python train.py --model="image classifier" --dataset="reaction-diffusion patterns (Gray-Scott)" --train_examples=47500 --image_size=32 --crop_scale_min=1 --horizontal_flip=true --translate=0.12 --targets=["setting", "palette"] --num_classes=[15, 7] --arch="gmlp" --norm="layernorm" --mlp_ratio=3 --drop_path=0.05 --patch_size=[4, 4] --conv_stem=false --layers=16 --width=192 --label_smoothing=0.2 --loss="cross_entropy" --residual_init="scaled_by_depth" --optimizer="adamw" --learning_rate=0.0022 --beta1=0.9 --beta2=0.999 --eps=1e-08 --max_steps=7400 --batch_size=128 --epochs=19.9 --lr_schedule="cosine" --final_lr_fraction=0.01 --warmup_steps=370 --weight_decay=0.3
Rows from block 4 of a small image classifier, named by matrix and row number. Rows with one number belong to one neuron. Each number is 500 + 50 x the weight over its row's rms, rounded and kept within 0 to 999. All counts start at 0. Numbers have three digits each. After the name is the row's rms in percent of the matrix's.
After each neuron's rows are labels from the 100 images, of 14976, where the neuron reaches its largest size: "colour at peak" is the nearest of a few named colours to the mean colour under the peak. Only what is clearly more common there than usual is listed. The data: reaction-diffusion patterns (Gray-Scott).
# u: gMLP up (value half) (model.blocks.4.mixer.u.weight, 288x192), inputs 128-191
# v: gMLP up (gate half) (model.blocks.4.mixer.v.weight, 288x192), inputs 128-191
# out: gMLP down (model.blocks.4.mixer.out.weight, 192x288, transposed), outputs 128-191

u.59 104:473429452583459579544630505548460545562546552502588468507529519491482479500479482516446427484415447530519562474415513490528486436528528567510496418552537469457529492401410477507606572530507552
v.59 066:515482475630555567484394488463487381535449442442439467472579498503565444493484402552504504524463406441458515569541522493497479583460555565526504510540450442543556456592543541433356436540478439
out.59 145:516504535467427461423457427490491511488503551465473498519498432510452506515509544464524491509581638578501504559570537478509500585548511470403448622426455524527469541512570441551486338490466501
colour at peak: brown

u.139 080:468414495553501512514543481472442400596475500500507452416509503437465481461514561528445484459452430448490396514483527482483561517565521545513440456418528490434461474567481469482515607497492573
v.139 107:439472488487496592465494536568519411586465431540528466426528494488500494501528538485471494424542483438462473389476489477511563409588535513484483515414474482447492526498470517482520546509456597
out.139 047:459583461462464485441502453496527476564469475497476495623490502460479529522479515488539480555607482482520582471575494410496502560442523536512522534475423482475565424480534509496434538489510521
colour at peak: grey

u.121 090:514456523617476484592496443486475465517500545553482406540496467424532478417518433545483456531380473499473474524435481474462550501539482557539391482553450494517462402480440467474501496454451565
v.121 075:489453544501468433504493482542471405481490502487487483522425416504548533479472582574576494562448575463527515513485540524449510468552427480482509600490495570513384586515575463451506433423469539
out.121 056:501544468547558582481497486508518552624583514446471532455504511532497449611507410432540466490478455494514530419488483481547490501491542549535510469523530513428544438507505523506480558539562461
colour at peak: black

u.82 096:538489524489554432481608546540428479414574552520543458505461559571446499431417472505455376538456472489524558479431507432462484504529476467482582454520500496555545502492556532580468553478534480
v.82 105:523525550538449548518416412472577508507514494565453465522452458510606540538436468462564501516546516480459509508544508444480550523549501487445447529513525501444533516483492522480506499556460590
out.82 058:416512491451466381507576559484502581457496450496485594505474478499478529485499535500473536540558563541531446440472454533479453436440486482501520493468495499560468605447477518455526457436566512
colour at peak: green

u.85 022:557429551585492564512478576501502516490478556479458518501486482461436506574597586471567521412464471478438472471504546530513516487514478605464564518470456526542470519472501465477535503471556486
v.85 031:531452592580568519438516443437475530454457554606527396484495539542512524423480462536451459481458559540452540559453447503495508512492462554589392472560487500453451435485456402539517513495467560
out.85 007:513497513469573484470538655545520493419632476490522535508476517418477441415502412454462508556517479547511516470480500460530490404518494456546482513528516481474584493543562494473526502525457427
colour at peak: cyan

u.39 091:498441532540469474524487515436462499396534575540578444621570503491448579405467559560490413471415425525458548519500512451491586524558558473520431553531491501496502574418472478522576481536479461
v.39 097:463501497485559511481553474513446476487415588582443511527411549535530520441446458565522499577577441517451546504590548586430488551476443510452476552475487562461533566515463539505489612489491531
out.39 076:502589545488555509412488512521533524557541487427540500439551511435440564573527541428510490481437548514532563518433509468545500550530551452555520497553491495555444485531566496533514392515511487
colour at peak: brown

u.169 089:465493466535522483459445529494554471573524541512500576503501428460579533495472521454486515513519406452478466502528597531473480514583568456477464391549600542476517525466460501503546624582527542
v.169 111:473442471519571482490508450572504391494497547607529439462477454504534477468413516567433450562495447456467557557523542426408546452589544470434438489452477496519545469535523507505503574460481602
out.169 095:589484463495571552496492492552478370514533567573480480527477433526522419425456531538417446599474486548510573547520568425395486445630544465385457478472538445508452450529569526515486575387529587
colour at peak: brown

u.31 081:517409510582505541479473486513375558485420550465530422582480538514526459437495472488538469467374497525525519539449484539501513507439475597623430482580501473415491460449540482462461510535469511
v.31 065:462534592560472529465432509459564637449562495518498500611473513485552658511465464479576505478558468486488530553523418467528585575463479471530509554603541504458518516399435496493475486512471454
out.31 045:514420403589520545549514535452474522584518485363495484378539457579553457493541497509424474534499532527515447400461500479515471450586558529496463493466555438456456563468438467492515477546495589
colour at peak: cyan; blue

u.192 064:590461554565570526433527487558417564460472532575564402509484516537427503392474460448547445453429540589471526504475523512515481518440512513564456493562516496446484498482618437535537450493430451
v.192 136:468487556516499639452515507400500519578532455472502485437441580496565588541511504398599509418571494524515476442543465424507553510487434559548541504445446544512448544473368462520490500530416517
out.192 109:556490456605559423548451545493478455488534575387475491564543447436523437434479514599449431551393479482514554503432526526490435482558578463523462521571604458438458450527579509484493521494556511
colour at peak: black

u.42 061:480463512540464480451538482494476548495321527478577387483469557532447497498450557510556466559461569462558588613436532499537505527477485556556526601565445544579488582501572527452542463439506457
v.42 093:449516461542521412455519594518545593521552549441669445540575492455474499501505561499476347518482460507539569495432470523559497485451577498595531495505527490465526526477501528486539469529538479
out.42 042:498535535531588546518481545473559512500600406482525475483501512523596548544495537465509468516413567489496499533569450588501520381421494478548556479531452472536514481499512534430512422494463453
colour at peak: black

u.168 132:473447493547444517465538393479490513571500439466473543496527481515489418487512460519491460491389533440503407601468532526495482575506469545582480526614527499515466440470489466489527493478513476
v.168 099:459499513534457461502544452518506536572539525455467535574503453456531519501491534475533542526362515435514526596492507526438459588431462499547547508674481557551408421480483460463526440477505451
out.168 102:561551531369439484498500466577549527446508563535472492617537480549502514488513494483548527413533534531448540490522547572456512470396479539465522539523453528534505470524572591451502375464530429
colour at peak: green

u.223 116:490485576488589532395552417444491502568521519507487479442458586542508454456519483524543496563380558501479516550484467537536437507473425493524536500586509527488426554574551452524564454525467457
v.223 096:559488515547533519472522453387490482513527585560496460558542550492495562444493460511475443407491436582452600428462504407502535534444531506563501468524543505400556469494492467567502508499461497
out.223 102:523522495548450420567479484578488578409414568570529503593527411500462560515447478465511482459447445550494547495497486478511525532418507531486420518585448462457525424393557454490455415475510561
colour at peak: grey

u.170 111:447508494659506497532461547510526500532538452536515452485487466452464544494473526440496436492512487493516453435486437454523548533506525507538405531444486459409480451421399470542505523493493590
v.170 065:587458542566465541534489389566457439495515485564471472392425473498544501485450426462515523505450457461507477531483523557466570516564472601537430470503414508541439430541525424520545587534443579
out.170 147:599520545404447446466519421471450485447424477556449533528471469544511486411534398534499618519522481508447465514529561478490491539478419539512452541499445484494491530506575509511451460456527528
colour at peak: grey

u.45 089:582456542551548540489489467472382446427508563518453442583457559526503461445514442525525463450458534547510547482489490447476536566503441510503455590505487494371513545507564434522450446490433504
v.45 114:497534499520435458454486504475501624512445490518623507686513417446494501577488490576501370533548518505589538611487486430501509567516557493468519576573482479575535506382488527473435456565544442
out.45 091:438426477501596510487463585518545483489599489507503544399534462472537538433540541444523585475471473529499396485447507549466560337478500552583475484511485530476385480491446487511528542504521532
colour at peak: green

u.81 065:521511527581542531479492502446503467514642464558531446458492520476509519419488529459505491497460420525442459507454467441507554494558493500563457394526507461526485456505419440511552518472492568
v.81 123:441485472512556619412520570430515525586449420462572531468536580533466496510558547441500490412554459536524442429479449435526558413524537558514543494405532432485470555466436532526513567580499494
out.81 067:522513462605528429529426594555488471506539518455508448603506455332565473437501505481484436602408486441528497502536495539494453517520471471515488495549576515440497458521531509447500550478533560
colour at peak: grey

u.74 071:515406559535490555590503530422534462432573465573552395488486544466552503504531562510528486483509559593514406552480438456490565424506459506500498560451518421444399516497442413532507484536454578
v.74 117:453447502473509544553476503530510328494596435513473429366504487441564517527502570421453535480512494425512435465546505455470565467555474494496444507395452531497450492563447466478503513503477609
out.74 079:596538488577517419549526510604533607519459538490485496548532502477467489449453416517529409626420504506494567553452460557440457460452539525507470514676524483500486483501564518527479511480521419
colour at peak: grey

u.217 073:451454544550554536488428517482455537450454541541567498587509561449519579442566554461533540493511468556450469615517390487556561460480513490484450477487476451436448527362518492434502544506462511
v.217 098:436490442544444433483498565517431580410418528494617553642554446488457584487510576513452442465554447495542447514493503514540607463552518492532459582472510502527508544401456496473441555458554461
out.217 052:522498495473604579457430500520552517433532585495505484397407591529521448526447500469531417567552562562610560573553531530446460415504479498520557437601457530496500446522560480510511512491498383
colour at peak: grey

u.35 113:471450565493626541429538445429470534551543507519474493434426591552504488483525496521544481590422546529506482532481437518536434471526450470503523545551502513495409556522513462540587472521483449
v.35 119:470481480561547487445496507430509460585455467446535457454472571549487476491471534461509427494516513537544510482467570413474485509484520610630492554472498507439501475377483521548520581417513505
out.35 119:516554502513429416540497474614510568403444548581520527565512418423468596550444443461513517482511426496479514479526490473520547537455492509507415533577458492461559468442575486489460438503517571
colour at peak: grey

u.153 102:521493521607449465443574409431448523553412504512571512617517492470429472500484464569440401478452467482553478593440484423492475595535498494492451547610513479517529485427497492513497466450523494
v.153 109:470456429614457493429444543480490538553453546416561537537509464444504470478505554512464418539494550501615527532509550507505457537496518505508534545573533526493509571424470519448484499485541441
out.153 113:491575598409505512484448461552478518519512506530430542540475459541542552542520538450538611465495523539489476534517497523525537548455416446434470524533475515496485503526580478479461357500506498
colour at peak: green

u.250 135:526516560555466536532493445539469561507450455485482530501532571555478515454482448453482450556494437494416430583512497539550541508563472590527503529491418424588557474483467587417552570494573464
v.250 112:575510577505501456467523477514536546481502510533557548548545576498427589466506461476532454445508429529394494508465483485556584447552514541539537505474423462545538510438463563465640544489535472
out.250 136:456516474551433512475580476542522535499542559563502561468524514482492538479470428449496500519606443477472533417490516501559548554482496509578542429470519533504583434434407560489623567519510531
colour at peak: green

u.259 093:456457450635526486559486554517490458467551468499589360526519447476529498480443579479492483464447456498463446531450534536475567485455533499537538522485518437491449461455460404517492461526412584
v.259 103:473490456529514591564487519501527498407553447468505436562569449471616481521499498518494551477486492513499402582479496489470534506501495564510441555485503411498337440459431465494483403539488590
out.259 100:583566535406472477531501504582553460402588486559441508523557539479566557470506504474468579488412551479477515510567474572456516446435439610521411495497471457506516439540548499476474451502533487
colour at peak: black

u.57 117:482483540522484537430519531449517506460535529565574450587539527506467592456479560535497451427448441517476501529434533451470564483584523490527515445512541509488501518466517460550607537544468524
v.57 092:571489531395558531519589473525496416396485571498403471465460588583578446450483492565526555471483527559489521533492513554465362428497400485436526366537512508507421458546600471542554499484473527
out.57 075:554511547543543525410475515477522500567455524422583512483508446453435548476580523498513445472374491575498566563379497501500580541609563479540458576540463503510406564470562481571515468530529479
colour at peak: brown

u.67 019:552484499505512406503561475490526487510486522472522491439583454465481443453559394386448551605522594565532563546502532541501497491440435469381493473485497429521486534519530506447511565527480510
v.67 030:524471548588561513532527401420470502464480557638488412531514546502544465466483462534488431471414475505479487552505468517475525495498450555562442490567466507408475436489519458537562516529449508
out.67 007:514476524553557537399478421397454600518348543524505438446487510483525479570471452528552470534423508434493561501494487444484495555505519625587511506504431598518446519564442424518539473515507478
colour at peak: green